Rows from block 9, named by matrix and row number. Each number is 128 + 32 x the weight over its row's rms, rounded and kept within 0 to 255. All counts start at 0. After the name is the row's rms in percent of the matrix's.
# convs1: 3x3 conv (model.blocks.9.convs.1.weight, 112x112x3x3), inputs 42-55, a 3x3 kernel for each
convs1.54 112 [104 120 128 101 113  90 108 126 140 126 142 111 141 136  70  85 132  94 130 132 138 113 126  96 114 133  88 156  67 137 166  87 151 169 140 101 112 127 100 122 124  38 107 145  79 126 103 134 152  91 118 131 125 108 111  98 127 113 121 121 118 113 126 134 106 153 116  98 190 121 112 116  96 118  76 112 163  79 107 164  95 125 104  84 187 130  52 139 124  99 105 109 106 107 130 103 111 127 102 133 105  96 150 134 118 161 144 108 148 114 135 118 143 137 124 149 117 143 119 105  94 141 113  99 143 108]
convs1.55 090 [169 184 176 164 197 179 131 199 166 151 127 127 163 156 140 120 121 130 183 205 190 164 172 151 156 173 153 113 111 105 149 152  65 155 137 112 127 136 128 148 200 162 142 185 181  73  57  68 127  75  84  90 101  94 133 118 121 135 150 108 134 124 117 126 101 130 163 143 138 105  84 122 131 152 146 128 163 167 110 152 151 152 114 121 153 100  98 149  90  89 143 130 167 159 139 178 139 156 154 157 137 158 141 143 115 147 125 119 113  85  99  93  80  54  83  86 116 120  96 124  87  68 106 121  84 145]
convs1.56 095 [103 112  99 129 152  90 100 148 101 129 145 134 124 191 123 142 124 132 127 134 159 165 116 154 172 106 151  73 171  80 182 192  41 143 160 101 101 181 132 139 215 162 157 204 150  92  98 129 101  72  89  99  84  94 114 165 157 131 173 155 138 160 158 121 137  98 171 124  82 161 161 123 158 162 116 156 152 124 154 165 129 105 121 137 127 115 161 148 126 163 128 126 174 164 155 184 160 153 156 140 104 119 127 101  67 118  75  68 126 177 179 135 187 119 157 158 137 154 161 155 158 140 137 159 148 133]
convs1.57 092 [176 177 170 198 223 204 197 186 186 163 159 163 156 170 165 174 188 188 133  95 105 103  97  95 122 109 130 160 172 158 135 113 101 117 155 124 128 122 144 108 101 124 132  99 114 117  82 112 123  98  82 118 108 119 156 179 190 198 187 245 200 220 255 127  97 126 158 117 129 148 115 106 166 179 165 142 149 152 151 184 177 141 137 131 138 101  90 130 100 121 128 128 130 112 129 111 139 130 142 138 142 135 144 111 111 151 112 118 115  95 103 118 144 138 122 126 118 101  96 103 105 129 127 113 127 124]
convs1.58 099 [104  99  99  85 126 145 119 114 133 118 126 134  89 119 164 116 152 174 144 141 119 119 147  99 156 127  52 134 143 126 170 158 129 111 198 110 161 165 129 129 191 196 118 180 186 105 132  86 150 140 100  88 118  90  88 119 123 151 146 168 124 176 172  73  85  52 140 144 104 144 146  66  92 128 109 100 146 170 104 160 133  74 145 129 156 118  93 154 117 153 110 102 175 108 128 152 118 123 164 112 157 149 111 141 152  93 137 101 113 149 109  93 180 202  82 184 182 111 101 107 149 135 133 118 116 142]
convs1.59 081 [108 138 119  98 160  74 102 138  99  90 103 125  56 135 125 126 105 140 136 151 164 144 131 115 124 123 130 154  71 118 153  47 103 125  64 170  90 130 126 107 165 154 104 129 109  87  75 110 131 125 111  97 112 107 107 131 100  85 111 115  98 127 169  68 102 110  96  75 103  83 153 127 153 160 140 136 121  89 133  99 125 143  94 104 159 102 143 113  88  91 145 114 156 175 161 185 146 106 149 144 133 152 159 126 151 136 117 138  91 210 107 128 203 168  96 212 132 162 122 137 160 122 135 163 132 130]
convs1.60 093 [135 109  89 128 151 147  98 102 102 148  61 140 142  94 121 107  57 126 160 173 163 141 167 124 152 121 118 135  92 151 139 124 167 151 128 153 117  98 154  70  82 110  70  48  97  98 123 105 117 178 154 149 144 134  99 103 129 116 135  97 153 161 126 115  94 168 106 131 170 148 122 165 132 134 135 135 142 126 165 161 144 104 219 136 128 220 101 143 232 143  92 134  78 113 109  76 143 168 137 115  97 101  93  97 101  82  68  62 162 124 137 129  91 150 135 135 139 115 137 119  87  86  83 115  95 117]
convs1.61 092 [124 137 124  95 129 114 117 103 102 106 105 128 137 149 184 130 133 159 142 187 127 116 130 120 100 121 130 155 134 121 149 140 142 129 160 204 159 121 120  99 149 136  95 142 129  85 137  88  92 106  84 103 147 148 110 161 152 153 161 195 136 147 164  89 110 118 114 117  81  94 163 118 111 134 137 120 126 112 118 109 130 157 127  98 139 133 104 111  98  26 120 125  99 118 110  99 102 117  85 172 203 149 176 221 164 157 168 163 138 143  93 167 191 193 131 219 203 129 175 141 102 138 124 116 173 106]
convs1.62 117 [ 93 112  92 126  97 155  94 115  97  99 120 120 185 152 173 118 133 116 190 157 166 150 127 142  91  85 102 130 149 145 121  60 129 175  91 174 117 139 105 134 150 132 127 157 118 123 137 158  57  75 108  81 132 133 114 131 120 121 131 128 129 136 153 126 158 177  46  75  65  82 120  92 101 110 115 126 129 156 120 120 143 138 124 140 153 125 150 124 119  96 132 158 126 147 135 158 130 161 127 104 150 104  93 171 141  58 185 102 143 132 150 144 149 120 123 156 141 149 147 132 115 136 131 133 156 116]
convs1.63 099 [128 182 150 135 212 195 158 192 178 145 128 138 134 138 158 147 120 146 155 145 162 135 152 162 119 160 143 147 130  97 138 128  89 101 174 145 131 177 112 134 168 171 146 189 175 124 141 111 119 148 140  91 157 141 190 137 143 151 118 115 152  79 109 116  90 116  89  29  48  99  86  70 175 210 195 175 217 206 164 208 205 161 150 143 153 143 137 155  98 132 111 145 125 117 127  93 105 143 128 150 166 140 139 150 138 115 120 123  65  71  67  91 117  78  77  81  93 113 168 113 119 161 135  87 120 116]
convs1.64 112 [ 74  86 113 101 134 174  87 142 150 124 117 125 129 146 129 109 161 150 162 169 172 132 141 146 158 128 128 163 120 106 154  92 116 147 117 104 146 117 150 104 111 179 103 122 151 115  71 118 165  73 126 134 118 155 131 133 117 132 154 125 129 136 104 112  88  87 121  64  67  91  90  85 113 146  77 103 113  99 125 127 109 116 146 112 158 180  97 143 207 145 170 168 180 166 153 173 149 165 188 146 114 123 115 119 164 171 136 130 164 134 176 141 116 127 114 123 126 114 118 152 148 117 169 130 133 150]
convs1.65 128 [177 169 174 193 138 136 191 164 163 117 120 110 116 134 124 123 126 125 117  97 106 124 127 148 137 153 136 127 158 167 147 171 157 119 153 150 129 150 162 145 110 148 132 137 144 127 126 124 112  63  51 102  63  96  73  47  80  56  44  63  77  78  67 152 154 136 145 128 132 128 110 124 126 118 156 126 117 118 149 125 121  94 115 142 106 105 107 123  86 112 111  88 100 122 114 100 128 119 104 112 116 127 149 160 168 132 200 184  79  65  64  75 161 152  70 136 154 134 119 152 118 107 131 154 130 142]
convs1.66 097 [151 142 125 135 158 132 175 167 144 155 121 121  94 117  86 126 113 116  90  91  97 119 105  74 137 107  94 165  67 164 226 135 163 188 109 154 148 153 159 128 159 164 154 175 126 146 112 123 137 117 121 145  98 126 127  90 137  89 119 129  85 147 135 145 115 127 134  68 102 121 110 136 107 141 105 137 164 130 127 124  94 118 120 115 113 152  83 100 114  76 164 184 153 161 177 156 106 161 152 114  67 102 118  63 164 147 106 148 116 138 143 124 155 181 185 173 153 163 146 135 155 136 152 154 132 153]
convs1.67 091 [103 107 108  92 109 100 101  74  71 121 127 121 148  61  79 104 117 108 148  84 123  96  87 151 123  80 126 143 150 164  82  87 151 113  78 173 137 133 120 123 105 120 130 120 134  96  94  77  89 126 198 121 152 202  83 122 126 127 143 136  74  78 124 119 147 149  87 165 215  98 168 185 107 121  96 159 156 132  93 112 103  92 108 115 114  66 115 133  94 146  77  70  75  72 131 102  89 107 114 127 136 117 107 100 113  94 103 115 116 136 117 145 137  98 125 115 145  84 104 120 134 178 205 103 233 219]
convs1.68 102 [142 156 137 122 111  82 144 158 142 128 120 106  87  84 104 124 165 144 135 126 146 125  87 132 181 139 145  93  94  66 112  92  45 113  60  80 120 173 137  70  65  96  91 124 135 156 118 158 107 102 100  95 136 141 131 133 143 129 140 147 155 100 148 177 146 171  79  86  87  96  60 115 182 140 180 115 130 142 129 127 136 147 136 166 120  38 161 152 113 134 165 177 176 130 119 149 116 112 131 138 168 153  93  78  44 141 117 109 135 110 111  88  84  71 111 129 116 131 158 182 148 112 157 130 118 142]
convs1.69 120 [148 146 175 143 168 181 159 160 150 116 116 113 106 119 104 108 121 117 117 139 144 132 159 168 130 139 131 116 110  93  96 117 100  89 119 117 119 114 117 142 133 138 121 140 139 125 138 111 124 120 111 128 125  99 128 139 162 115 138 146 139 145 134 140 116 133 143  97 107 125 105 111 130 126 121 132 124 125 124 123 129 127 160 134 127 133 115 114 112 109 116 129 116 114 105  90 110 113  91 133 127 115 120 138 134 145 142 143 121 125 116 137 156 133 117 159 142 119 111 101 140 133 123 131 129 119]
convs1.70 105 [131 102 115  89  19 113  89  82 139 133 127 141 127 117 190 133 127 160 130 113 104 116 137 119  97 113 140 141 119  87  79 182 181  96 177  89 167  86 137  88  27 106 124  95 114 136 139 120  82 136 141 102 126 122 100 140 144 120 119 119 150  98 124 132 104  55 141 214 139  92 157  60  90 132 126 114 126 133  74  88  91 130 145 148 124  98 136  91  87 160 118 112 144  94  88 126  97  71 120 102  73  93 103  94 133  85  78 109 125 108 170 114 115 153 130 153 168 124 128 151  75 106 158 115 143 160]
convs1.71 101 [134 146 123 114 101 110 123  78 115 115 140 156 149 157 125 157 159 151 135 117 146 186 175 106 177 174 131 109  72 153  98  51 163 133 154 179 151 141 113 141 137 110 108  89 124 182 170 175 136  72 138 211 130 126  90  95 131  95  96  91 127 119 122 144 148 126  77 127 199 171 188 114  93 134 119  83 139 106 109  96  79 130 140 153 139 111  77 122 129  94 141 134 148 108 110 119 148 120 127 112 111 124 109  67  53 137 111 141 123 105  96 129 100 108 160 117 155 168 179 150 149 164 179 137 112 148]
convs1.72 093 [174 169 135 170 158 174 153 151 175 129 117 123  67  84  96 164 116 137 129 143 117 121  96 120  99  65  94 117 137 162  94 112  91 118 106 109 123  97 107 104 120  93 130 120 131 119  93  83 118 164  71 146 176 121 115 144 135 164 142 199 142 141 139 125 189 113 116 201 129 126 223 179 142 153 142 103 123 133 143 146 155 102 111  93 182 205 190 130 167 111 128 105 101 163 130 179 147 127 122 109 143 145 105 103 112  88  98 103 145 117 104 151 128 131 111 151 139  97  96  71 118 121  99 129 126 107]
convs1.73 088 [166 169 174 167 123 181 158 172 203 109 105 106 112  80 101 156 128 180 134 148 142 146 155 157 121 130 135 135  98 122 130 141 110 138 153 103  80  89 126  91 117 141 116  96 150  97  99  97 125 120  72 125 160 150 123 133  88 141 113 123 136 164 137  99 100 101 128 112 115 141 171 116 163 165 133 123 152 113 109 139 162 156 141 136 229 155 159 167 135 112 144 129 112 124  90  80  95  91 112 133 143 141 127 106 165 126 136 143  88 117 104  95  86  99 111  99 144 121  96 111  99  73  92  91  75 116]
convs1.74 087 [132 142 115 166 123 155 124 124 139 181 223 183 151 135 184 155 143 163 105 128  97  83 104 114 101 143 125 199 159  98 134 156  99 143 102 130 176 165 148 206 142 166 168 108 126 120  88  81 114  80 127  79  67 113 124  94  92 122  70 106  81 102 112 154  59 110 147  67  70 137 131 122 108 117  69 129  82  90  85  75 106  78  94  54  97 172 192 103 142 145  90  54  72 107 103  86  97 131 131 119 120 143 113 107 173  93 118 138 167 151 118 187 173 167  93 125 172  93  86  80  93  95  88 115  76 108]
convs1.75 076 [132 140 156 150 162 150 132 137 131 145 145 159 124 121 141 146 151 164 156 146 152 125 124  83 110 113 113  84 115 116  85  81  73  97 111  80 101 154 151 116 143 135 152 176 179 127 157 136 141 149 110 118 126 124 118 115 101 139 141 103 119 111 117 164 160 182 163 102 165 166 134 165 132 172 145 136 153 140 123 166 125 122 102  98  49  45  85  98  54 114 126 113 126 115 144 118 136 168 141 154 143 153 142 140 110 111 107 104 128 114 154 115 117 130 130 150 134 128 136 122 113  96 116 132 126 152]
convs1.76 105 [106 107 122 131  78 120 151  95 138 121 111 133 161 110 123 132 126 127 154 104 164 136 121 146  94 104  73 153  89 141 133 132 212 124 178 165 178 151 155 202 144 168 164 162 166 119 131 124  83  78 106 108 117 120 118  83  89 116  87  97 116 115 126 101  83 101 120 202 159 118 198 134 147 167 162 149 170 151 100 118 131 141 102 134 161 114  33 123 136  67 133 185 176 139 162 168 113 111 151 145  94 120 117 126 184 120 122 153 137  94 102 192 123 162 129 165 164 140 196 168 117 164 164 111 125 120]
convs1.77 099 [107 118 150 133 115 119 132 122 112 124 160 139 139 106 108 166 132 137 125 112 107 132 118 134 105  88  96 123 120 106  83 150 193 106 133 139 134 163 155 141  87 148 159  99 127 137 149  98 149 162 203 141 190 175 127  78 123 119 130 145 145 153 147 154  89  92 222 204 226 164 209 200 105 114 129 150 102 156 124 107 122 122 136 122 169 156 133  91 126 109  97  96 106  77 100  80 106 122 111 119  91  90 105  85 109  87  87  81 103 107 116  80  75  90 109  95 126  86  94 109  99  79 108  90 120  94]
convs1.78 103 [151 139 114 171 172 168 150 174 169 129 131 178 145 131 209 148 216 204 139 127 119 188 137 147  91  77  83 171 150 131 169 138  93 202 118 105 124 102  88 110 170 135 105 177 158 116 108  98 124  97  54 179 162 125 128  86 101 121  92 113 100  98 118 182 162 171 124  85  95 176 129  82 112 106 103 123 125  68 124  88  88 117 121 121 147 146 150 117 125 135  86 110 110 123 121  63 102 102  90 140 107  81 139 107 113  94 124  75 116 104 112 111  96  89  91 103 108 137 114 135 142 109  98 168 121 120]
convs1.79 099 [115  54 100 127 109 103 126 133 123 133 121 164 193  85 106 167 113  97 155 145 153 100 128 121  84 118 126 162 164 137 156 151 185 167 157 147  74 147 135 100 107  93 129 167 124 106 124  85 108 156 166 114 127 151 143 117 143 155 173 190 129 102 132 131 105  98 131 189 190 128 142 185 102 131  87 159 185 169  95 140 110 145  69 139  96  65 150 124  48 124 111 110 107 134 129 130  99 121 130 150 146  92 146 134 106 138 151  99 104  94 135 115  57  79  88  95 100 139 132 132 170 153 129 147 154 131]
convs1.80 132 [ 95 128 140 150 176 133 134 135 132 138 167 158 198  96  74 139  74 169 114 111 102  84 120 159 120  99 165 124 168  64 100 139 160 120 122 203  83 166 124 128 164 154 138 155 148 159 106  89  97 128  89  99 163 110 113 147 118 154 135 128 123 120 131 176 164 148 118 130 130 131 163 139 110 182  91 179 137 141 155  95 196  93 127 173 209 171  84 124 128  45 135 126 156 105 151 149 112 197 111 139 116 146 144 106 150 106  97 142 109 120 158 131 116 148 143 131 132 166 106 148  94 120 138 124 156 122]
convs1.81 082 [118 104 107  82 125  86 111  86  73 166 176 141  97 146 161 130 181 182 126 121 117 152 118  98  88  81  84 131 141  92 151 173 163 148 173 165 121 134 100  87 110 108 139 143 110 129  95 106 150 105 119 111  93 117 149 178 176 128 136 159 171 177 168 129  82 130 189 160 134 167 127 158  94 106 113 112 129 115 131 124 124 117 120  96  72 123 133 123 129 133 100 106 130 122 153 152 100 164 193 145 161 131 139 117 106 144 122 119 155 206 142 144 183 241 172 223 196  68  42  75  97  43  33  76  43  79]
convs1.82 081 [159 151 105 138  85  90  90  94 145  98 121  82 149 109 103 160 127 135 119 116 162 105 123 196  76 116 149 132  33  85  39 123 210  86 188 195 157 146 135 109 158 135 100 131 137  98 114  97  74 104 135 100 137 115 130 144 148 149 132 135 133 113 140  82  31  29 101 216 193 149 194 127  98 108  98 134 138  79  92 120 123 141 133 131 182 108 119 171 121  95  93 101 126 128 137 115 113 120  87 153  97 154 140 106 174  97  88 161 127 154 118  70 180 153  60 169 209 113 115 116 115 119 112  99 109  91]
convs1.83 105 [ 96 114  99 128 162 105  95  97 104 149 127 118 127 100 109 149 152 156 101 116 121 119 128 139 133 129 135 141 109 127 134 126 107 165 143 149 124 136 123 118 135  99 140 116 125 104 100 117 144 109 121 156 146 133  94 118 115  93 138 105  85  70  88 140 100 130 134  95 147 125  96 139 138 132 137 117 102 110 105 106 123 124 128 122  89 118 171 150 124 129 120 129 110 118 133 107  84 120 111 112  99 119 103 129 104  94  79  93 127 166 173 173 191 187 160 181 161 151 181 151 148 137 159 127 157 174]
convs1.84 103 [ 94 142 135 113 158 153  94 118 144 139 166 127 181 149 140 134 141 115 102 101 119 143 141 119 172 176 159 185 124  69 214 113  17 184 108  53 116 212 104 119 182 125 116 136 125 167  97 142 177  99 128 151 109 147 100 126 141 139 129 164 154 125 168 177  91 161 141  76  70 187  98 136 136 117  87 102 103 134  97 121  98 157  61 139 138  83 205 136  99 197 115  81 150 168 131 166 196 115 163 114 144 119 130 157 118 125 115  70 100  98 131  85 113 128  98 121 136 131 118 161 145 109 156 143 122 168]
convs1.85 100 [119 166 124 158 135 125  79  58  51 138 147 104 108  85 120 146 115 144  80 112 113 118 145 151  91  77 102 142 130 168 102 114 161  82  52 163 151 174 178 132 122 138 135 103 129 140 174 170 157 121 174 112 128 200 160 184 128 140 149 146 127 106 124 117 138 136 171 134 182 132 130 182 108 117  96  85  95  56  82 116  53 132 111  96 136 120 119 119 133 170  93  91  86 103 134 136  96 134 101 174 151 128 157 156 100 100  49  38 140 149 141 150 186 150 134 116 116 107  81  82 105  92 102 116 144 123]
convs1.86 122 [110 127  89  86 160 109  82 128 104 132  96 132  78 116 135 102  99 139 157 167 148 147 140 117 122 141 119 130 119 143 210 130  92 162 142 175 125 128 128 110 155 136 143 140 150  89  77 123 165  66  56 109 119 109 129 154 139 119 142 141 139 146 128 105  76 109 177 100  43 123  89  56 135 127 132 146 128 163 129 121 137 154 139 127  96 134 148 133 165 114 118 128 125 108  67 123 117 114 106 116  93 102 103  94  62  98  95 104 124 113 120 139 144 146 129 139 132 103 131 114 120 132 116 139 130 123]
convs1.87 078 [105 118 108  99  81  86  98  84  91 158 112 119 130  73  72 128  76 135 106 112 131 137 170 168 186 195 206 116 122 126 117 117 105  97 119 122 127 120 112 125 116  87  94  67  85 145 145 105 150 140 194 113 150 162 105 132 132  92  96  99 118 123 117 115  93  73  79  92 115 120 105 111 106 127 124 129 131 122 111 143 134 146 124 162 115  68 137 109  74 153 121 124 111 117 154 130 127 132 115 173 113 129 169 124 132 154 133 120 142 137 140 120 116 116 140 135 135 121 150 170 207 255 255 209 255 255]
convs1.88 128 [152 142 126 137  95 152 133 119 139 166  98 174 177  43 196 168  99 182 169 147 128 169 105 143 112  85  92 187  94 179 131  72 191 160  86 196 166 114 166 164  89 165 157 109 169 149 122 146 141  97 145 141 141 167 164 155 141 169 136 143 157 175 154 139  76 151 151 115 143 163 153 142  86 123 132 110  98 117  99 103 107  99 118  59 182 103  37 125  89  34 116 110 117 138 153  99 107 141 128 136  90  88  93 100 116 110 100 130 126 154 113 125 138 135 148 150 149 100 120 127 130 146 104 123 160 124]
convs1.89 080 [ 80 128  94  80 151 160 118 160 144 112 153 174  79 163 208 143 196 212  94  78 103 136 159 152 113 107 134  94 111 130 123 182 136 119 162 104 119 122 109 140 180 177 142 157 172 113 143  69 184 167 123 140 169 119 119 105 130 128 122 135 128 144 119  96 158  89 140 164 124 128 168 110 137  83  92 104 102  78 110  89  82 128 161 148  35 137 183  93 113 168 133 141 141 129 141 118 145 135 122 131 102 107  92 114 135  90 132 129 149 145 134 159 120 143 129 137 141  93 131 109 132 142 122 117 125 114]
convs1.90 093 [135 150 148 136 164 157 170 176 123 166 169 173 126  50 145 105 131 122 106  95 125 107 131 127 123 146 105  87 138 111 107 158 229 119 126 113 125 162 123 142 137 165 141 137 118 111 119 103 105 144 150  99  81  97 163 125 150 171 151 153 151 139 134 128  75 100 138 185 195  79  75  73 122 115 111 133 133 187 146 164 154 136 136 157 125  77  92 113 136 118  96  97  99 127 129 126  93 131 111 124 134 142 153 136 121 107 127 106 102 148 111 117 113 119 110 132 119  83  71  92  73  76  97  99  91 106]
convs1.91 098 [136 139 136 162 141 181 141 126 113 213 148 175 155 106 176 127  78 128 130 121 118 148 155 129 110 154 148 126 128 147 126 130 161  88  74 117 147 139 135 148  82 153 127  78  95 117  93 127 138 167 152 107 204 204 146 160 157 143 151 142  91  72  78 131 112 123 138 102 118 178 114 176 120 119 141 141 114 142 108 124  97  73 110  73 115 146 129  89 105 145 143 121 140 145 141  95 112 141 143 113 168 173 141 177 201 117 106 120 102 109 116 110 110 152 115 101 105 104  87 130 133 143 115 119 171 139]
convs1.92 105 [120 129 134 113 120 126 149 143 135 196 160 181 106 119 121 188 202 168 132 151 142  99 120  69 138 140 124 164 158 155 143 101 145 163 158 138 170 152 151 126  89 122 119 154  91 143 164 133 135 107 106 122 140 115 128  78  87 137 138 124 126 136 124 140 151 140 147 131 100 131 135 104 104 136 126 124 160 145 115 156 111 140 130 132  67 105 124 115 134  85 121 117 130 142 140 109 110  72 130 168 126 134 146  71 130 143 138 126 136 148 116 145 138 127 147 143  93 120 112  89 117 116 109  69  98 130]
convs1.93 093 [132 104  99 113  97  91 116 112  92 110 123 102 153 134  60 156 160 135 157 173 125 166 183  95 106 136 104 119 114 172 112  70 125 109  86 176 130  97 124 125 138  79  99 158 111 127 104 118 102  61  73  92 116  99 125 137 113 128 156 127 142 112  93 147 135 102 124 107 147 126 136 123 149 113 114 138 115  84 143 131 110 118 165 101  90 120  80 198 115  59 127 107  87 175  99  62 174 121 107 124 134 155 128 116 193 121 106 151 154 160 174 169 173 113 143 160  72 159 132 103 139 111  96 155 184 140]
convs1.94 123 [122 154 155 124 162 155 136 128 134 100  94  77 127 106 124 140 110 152 128 147 135 118 173 170  81 118 112 160 120 112 156 113 114 101  83 156 118 119 144 100 131 119 121 115 153 173 152 143 109 108 122 116 170 193 149 177 138 162 156 163 140 108 145 136 143 119 169 105 123 122 120 186 132 146 131 139 172 125 148 182 129 132 110 113 149 109 162 111 112 149 124 145 131 126 139 127 120 152 137 145 157 141 157 179 134 147 163 114 140 139 139 135 157 132 147 128 140 134 116 119 108 108 112 139 170 151]
convs1.95 110 [ 74  67  95  73  58  80  83  69  85 119 143  87 132 140 138 128 157  94 126 129 139 133 120 133 101  84 118 118 131 139 105 137 156 108 107 130 141 122 140 152 115 155 151 100 108 135 134 126 134  99 132 113 118 131 146 123 126 140 138 150 143 141 153 137 144 127 132 113 193 123 130 141  89  70 115  92  93 108 104  98 109 161 152 145 178 144 161 138 159 171 115 105 118  84  96 103 112 102 103 112 128 122 130 126 104 128 138 123 137 139 114 124 117 119 124 104 120 124 112 138 123 117 138 129 153 135]
convs1.96 096 [148 113  90 110  84 125 100 101 115  63  55  51  87  91  95 113 174 157 129 132 159  81 139 154 119 149 172  19  87 134 128 145 147 136 195  91  95 115 136 133 125 144 104 170 150 113 146 193 155 135  53 138 109  88 133  96 139 129  85 159  89 114 168 114 147 156 221 194  97 167 129  92 208 146 112 132 138 136 122 162 177 180 120 110 173  72  88 121  61  59 179 177 171 157 143 161 130 104  75 134 115 124  93  89 133 105 148 116 126 115 119 133 163 138  92 174 152 170 165 173 153 131 128 120 104 108]
convs1.97 101 [140  94 136 165 147 141 147 124 151 173 181 159 179 190 218 128 187 193 106 116  82 105  76  43  99  78  86 140 145 143 115  97  91 137 122 136 160  95 119 111  60  77 132 119 139 147 168 159 160 130 127 171 171 144  93  52 109 125  89 119 141  95 161 215 211 201 217 148 102 203 182 170 102 113 116 113 102  97 139 114 114 121 109 135 142  83  92 128 138 124 126 138 128  98  94  77 144 142 119 150 107 114  94 107  98  96 106 148 128 116 152 131 141 147 120 106  99 156 157 177 132 102 124 155 161 156]
convs1.98 104 [ 82  94 107  82  54  57 103  76  73 181 207 175 145 136 146 161 142 135 111  91 101  87 118 137 156 197 155 154 164 144 125 163 193 158 134 121 168 178 153 129 107  97 164 124  95 127 119  82 142 106 140 135  78  93 122  82  93 117  76  62 133 107 107 129  93 107 167 158 190 146  59  81 124 119 108 130 138 136 125 143 133  81  81 118  84 146 149  99  75 100 111  91 101 140 145 134 121 139 115 148 111 157  95  72 132 160 172 154 156 141 129 170 198 148 179 202 172  97  70  80 102 147 126 118 128 133]
convs1.99 103 [139 128 122 109 183 203 119 180 155 155 138 115  70 124 216 123 204 184 150 126 129 115 114 149 157 132 136 115 103 106  57 143 211 101 126 156 145  91 103 111 157 120 114 114 136  53 117 135 125 170 121 175 166 117 165 125 122 130 130 144 134 163 138  63  74 145 137 151 124 133 146  75 191 153 149 162 159 168 124  94  92 139 111 160  31 146 210 114 177 148  92 161 160  88 149 132 103  90  87 143  78  81  95 119  94 106 134  99 158 130 120 142  74 100 118  86 140  79 123 135  97 147 100 145 100  73]
convs1.100 099 [149 148 157 175 111  81 166  95  78 113  90 116 155  80  64 133 122 103 164 147 116 116 120 140  99  77  94 148 165 185  91 109 242 152 142 214 136 121 159 174  86 106 169 106  87 118  85  99  56  68 111  77 159 179 120 168 139 138 147 145 142 163 162 132 153 144  56 152 223  86 203 214 143 162 123 170 154 132 136 125 116 117  99 134 143  81  61 121 172 173  87 158 164 130 127 152 138 188 192 172 124 125 150 121 142 153 106 116 157 174 160 152 140 118 150 144 111  94  90 103 106  75  51  87  95  68]
convs1.101 104 [ 92  82  99 126 138 155 136  70  91  85  50  61 204 176 221  78 115  71 132 130 169 126 111 118 113  96 125  88  83 103 143 155 174  90  83 103 103  83  68 141 178 177 119 118  82 114  94 100 142 133 132 117 105  83  87  89 118 126 139 142  85 120  79 120  88 129 121 141 113 109 117  97 121 111 134 158 137 156  82  78  71 109 101 156 150 195 202  85  83 137 114 108  91 117  95  60 105  98 103 115 107 101 137 153 165 113 110 106 132 114 101 164 163 152  90 126  74  90  84  84 109 109 113 113 105 123]
convs1.102 099 [177 165 166 150 156 151 164 154 128 125 106 164 148 145 153 145 130 152 147 127 167  93  60  83  93  94 123 102  79  87 146 143  94 174 116 118 137  92 134 167 175 210 188 163 191 121 127 119  99  68  78  86  68  99 119 109  98 120 148 100 130 138 137 141 178 124 145 165 121 115 129  98 183 166 162 162 168 125 140 177 142 128 171 158 164 154 143 171 180 120 155 163 158 139 164 162 148 170 162 113 106 110  97 102  99 152 113 139 110 161 190 137 168 171 160 202 166 134 156 146 124 114 146 137 127 154]
convs1.103 094 [162  98 147 136 184 191 151 236 245 166 126 149 114 118 113 103 123 142 148 160 167 135 124 182 121 163 167 121  99 142 106  89  87 135 132 119 140  89 152 127  97 125 131 210 195  67 112 169 125 102  84 164 162 141 120 109 143 135 165 155 135 178 138 117  76 171 146  87  90 145  94 134 101  93  88 110 152 110 110 178 167 157 158 165 158 142 177 133 192 159  90 127 107 132 164 108 105 142  86 120 102 108 145 108 145 101 177 136 115 108 119  98  86  68 135  80 123  87  86  64 121 148  99 134 161 120]
convs1.104 116 [ 91 126  99  72 136 112  86 125 131  88 172 132  34 144 187  64 194 144 146 150 106  94 114  98 108  95  55 107 125 115 120 127 142 114 136 127  93 138 115  86 137 162 102 159 170  73 169  95 130 145 114 121 164 147 136 136 144 131 147 105 131 141 139  81 161  97 123 107  93 139 161 101  69 148  79  73 175  86  95 137  81 129 116  55  85 148  92 122 165  82 110 125 139 141 118  99 127 117 123 142 136 135 123 158 144 146 145 129 146 131  99 152 145 111 134 163 124  82  85  92 114 121 106 115 134 128]
convs1.105 096 [154 140 154 133 134 156 168 170 191 177 144 155 156  96 118 135 108 139 143 151 112  80  82 132 123 103 125 114 124  83  78 150 114 122 187 133  74  95 123 131 188 131 124 192 194 126 127 147 100 138 138  95 185 191 134 153 107 146 169 145 104 133 108 137 115 119 118 144 132  91 100 126 145 182 150 122 113 107 106 127 148  98 126  92 144 162 149  51 106  91 136 154 147 115  95 136  76  50 106 160 133 104 113 147 149 116 151 135 155 109 126 131  81 103  98 120 117 131 151 135 133 162 143 121 143 144]
convs1.106 098 [ 44  52  48  47  85  57  69  44  51 108 137 143 163 158 136 145 130 139 149 145 137 126 146 122 153 184 183 172 152 177 127 125 192 160 168 185 152 148 141 142 113 150 138  96 139 157 146 151 162 165 149 174 138 136 104 127 159  85  76  93  87  66  62 138  67  99 138 113 133 140 103  77 115 112 151 101 102  87  95  88  87  87 131 142  59 100  87  54 132  92 154 162 156 139 130 146 147 119 138 139 127 119  94  87  81 115 108 142 131 190 132 135 159 175 138 161 181 177 181 180 191 161 181 176 156 150]
convs1.107 090 [144 156 140 135  97 148 115  90 112 137 101 119 139 110 123 159 139 147  85  79 102  98  95  97 119 142 110 167 169  73 161 150 122 131 139 172 162 142 139 135  64 103 112  76 112 111 141 121  97 116 124 102 101 159  88 136 115 118 103 125 124 143 136 139 105  76 167 152 119 127 126 120 132 124 138 143 134 118 142 132 125 122 123  40 109  97 113 146 122 120 128  90 125 119 111 140 143 153 149 141 145 129 105 107 137 100  81  89  95 113 126  81 128 142 117 103 110 138  96 114 112 110 104 126  82  92]
convs1.108 091 [142 154 147 133 108 118 122 128 131 109  80 117  71  89  90 121  72  98  99  95 111  91  79 128 152 169 183 135 145 142  83 154  98 141 162 133 152 140 177 120 129 117 123 132 132  89  96 102  95 137 113 100 106  80 161 125  99 103 146  99 138 177 147 191 195 128 148 200 114 143 179 123 180 152 147 134 117 114 157 125 146 167 177 136 120 136 109 161 163 135 138 117 128 126 107 111 111  81  92 118 135 140 124 130 143 139 168 177 124 199 147 150 255 219 157 208 200 135 145 144 173 203 178 141 159 152]
convs1.109 102 [128 104 111 171 150 188 150 126 147  73  95 102 136 142 163  75  86  83  99  87 136 141 133 147 110 141 163  85  96 133 103 122 133  81  87 123  68  54  74 148 167 144 133 102 108 153 127 137 138 125 101 124 103  93 123  98 147 122 130 160 110 109 117 125 110 135  51  51  44  98  91 105 132 115 133 173  85 118 134 104 137 109 142 160 172 198 226 112 105 135 111 104 113 125 134  98 109 134 124  93  83 118 124 148 155  93  99 106 161 144 127 177 166 149 139 137 106 119  98 113 145 148 114 148 119 109]